config.yaml
targets: ["rule"]
cond_dropout: 0.1
qk_norm: false
lr_schedule: "cosine"
Rows from block 5 of a small class-conditioned image diffusion model, named by matrix and row number. Rows with one number belong to one neuron. Each number is 500 + 40 x the weight over its row's rms, rounded and kept within 0 to 999. All counts start at 0. Numbers have three digits each.
After each neuron's rows are labels from the 100 images, of 14848 (inputs lightly noised), where the neuron reaches its largest size: "top examples" is what is common among them. Only what is clearly more common there than usual is listed. The data: histories of elementary cellular automata, time running down.
# gate: MLP gate (model.blocks.5.mlp.gate.weight, 768x192), inputs 64-127
# fc1: MLP up (model.blocks.5.mlp.fc1.weight, 768x192), inputs 64-127
# fc2: MLP down (model.blocks.5.mlp.fc2.weight, 192x768, transposed), outputs 64-127

gate.238:460500477524560556556490579465422448517586469505494509532501487428520580486483487488534466486495408555538508525481517502431497479494485472569494525504446483550469521486558530505536400473517519
fc1.238:509492583549459551519476513465489553457488531535534446426510432563577436525600452498508463488489545468505488497471537515508500444349625463529551488528507432443492518502490484486483514549518470
fc2.238:596538468481531483540439493546492525543510501513492458489500479556474492504443485468550464538506538549539543452602549556503469585497497521464579503464530551516458570475445493482452505538507556
top examples: 110 turns on; 011 turns on; 010 turns on

gate.615:521472499479516567451484470462454415435515572464531467560491474464510488566474464538495592491520521503511483488485498558536532508480551505481484544559453484531494488519552445471526486513546530
fc1.615:495519568468527523477494508494415488511525464495517445466544490455456484605463496487445532509579580500498495486495548498476475464513524495416554474511604449488438521501508492475471443526437559
fc2.615:488481496473486500468505483479519434495507411482444538431443481603474512482467524543585538490497506513505530487470579509509501440501467500539510497568535491494494466487486538500557572476499490
top examples: 000 turns on

gate.67:426479530461519515466487499554523437557537451484515493446485511517485498512445475508485431493574511559476554461459483512432522509504627510500414526531480450549521507475557464573458530549481460
fc1.67:579543503569430422532480465501464540541413459515487464492571519441484430520526506483491464499505441499492421542529540496457461508556458451428518496509528575537509533544496508389510476570458541
fc2.67:487534608550483468567498517490415576438433439579510489482582504558512534492405506486478541488523475490501409506447500458506499512496506461447540496571497481433511463521517497509563481445507543
top examples: 000 turns on

gate.443:522521520483496554545529468485512491443477563517529492468541475601449510463468446495507455546568464495503509514468448495455467553540484497556581507515517493510548529480453498554420538486488482
fc1.443:462472464549536591504535482467511486423452464564494536568463504471453515539442500507592498429480534535580470468459558604555552486537442504483557505439473555542526500511520504461565481494508485
fc2.443:457509435463518581457518513489544503543521464479490504530493438547619507540505521504424484478527560508437498459490527507469513461503488528513566578475510480536509455501474567490509504521535459
top examples: 110 turns on; 100 turns on

gate.656:451429576566475485446506515539542584517505509434525489587529508580491555513446480472487440503488497504467538452500442418515560454609464499457508505519557485504458471550504524526477483477529460
fc1.656:533553457428486498543467454522474452498576547440485498448520458527511498459537500554503534474482483453520526509518596578512433449440578500455567515571412496492448437496524527524490520510504495
fc2.656:524564487487492505480512413494485487468458509517514493564518498572497517553526506516588515463460515558491545480503503543497483503496505515511478535493555471513457561471457519515490551499468462
top examples: 000 turns on

gate.640:540469490491462563503473498393463490461525474542541524435509544494444508467552508471512441527518494530480494489530572459467469478481444494528514550455491541497564494510586496507476435502486542
fc1.640:436568496507473440494487451501496553445393561512476510486525510458532509490511507510455558512477503373477525560441483496497535453380526514522514521479491477554547489504500535499506490541527526
fc2.640:618489470503478501434485511479564427541578496529491495527524508511482514593499515514502541508508494469512582485577442571544460552472542531538559538509508567522521493519487487507466533469491539
top examples: 110 turns on; 011 turns on

gate.89:517474544491471548512529515426536528531551570522546542462526558498526461451540479512500428539549490515480496533414531450443504576486528522550480567493433510461518472440548500489533475453524509
fc1.89:495520450476490437540507484527515460494510550523484478539481479546482498592529491449516478456489555424440534509512491608554503489513584478474454483534520458549506482517494408495493586540470495
fc2.89:522527495508460469477501426535547472480481511559476540438488501463508570534474499485561511509538531564506489492604466478530509461491476497498535534506556509515491507505460507522519550498510513
top examples: 110 turns on

gate.662:557476522546426499512529516484501563527489436496440476540538523462450433496493506485462370510545493478422473536547490486473456499535464484478444577483553507506538547551454504430477476513409519
fc1.662:487468487505517494539561470497545559560408461444515461400522495561539524596508498488437512513507514499424509462526481600535489536536541502512494523455496469439569517504496503505519528464510500
fc2.662:525573512434486557501506490506505549454572452506494611525486460482569575308490514490525508503536467541526513491464511452410567508477495460487521501477498405534519519517480492536536497540476442
top examples: 000 turns on

gate.368:550566511438434529540493467505498510521433476487556539434533536428481439539479508484497562521541449554481458515487479536434511501543485490429491543405411494533488482477481555436514420519566496
fc1.368:513468533497506408495491533534430550480456481512431496504459540454530532398548424497440491498556554517535471482555530529553550618521547479506460472544558520493491463507453524428545516444506417
fc2.368:520506481566516484501499522553503459544540620493589515496499573444510490617518439508512479524541502525546584478462528500503505542462454487563517420493461527500469461486536477472484524575491521
top examples: 110 turns on; large cells

gate.338:482482505482526513558494413456491511516523546412535532523525448471531506514476506485500528491547543505481519525558513493417537509475546526470408531512493546465464455500571439545485429586447523
fc1.338:564457528507434421495469430484483516545479517468512473444575532473493460513522500445476414476502487503511477490601484527512413527522489441491473568482467556505455504510483527475471513530481515
fc2.338:524494532533539516531440471479562555538557476533505464478550489544482541516434505501515505477528496476547446541487548489509507472618553506466596499450485524565485401526437552502538412451490509
top examples: 000 turns on

gate.65:531504502478489473513509516510484507513470449469517542564533497510379513501447509510485449516459429459472484526528410495499594632531530495467487509486452419517527488505508546482575554499429469
fc1.65:500513453541565542459473488518556505460550583594618471508476460482546465501517492482506487492524509479484537471476518491485453425522525449513494544489478543498472477527503485470417506520534557
fc2.65:499486538521533485538447458553548482510503560507484455543533508586371438500479470403489479567480531501477508513503471484541534624550463515548483508496516445479468519500513465510412460535508528
top examples: 110 turns on

gate.505:529470525461492485426450514469475422458536496543499537576471472502492554514451505471548500479484484460514546493485448484543573507511572462554554403590541504475487523517494482527504476478596472
fc1.505:524491581478461506406570477572491497525495544526391492474497505535468551446460487533525477486508488473476472536444464490535484466485488466507520527451514505493534555539480575597462486479617459
fc2.505:509529480483487552584437503477504492498513571585483500474479482538452460471499504548511515551496549477495497496464505426498478489489479612506485529517487559512418526524519478506523561468455465
top examples: 000 turns on; dense start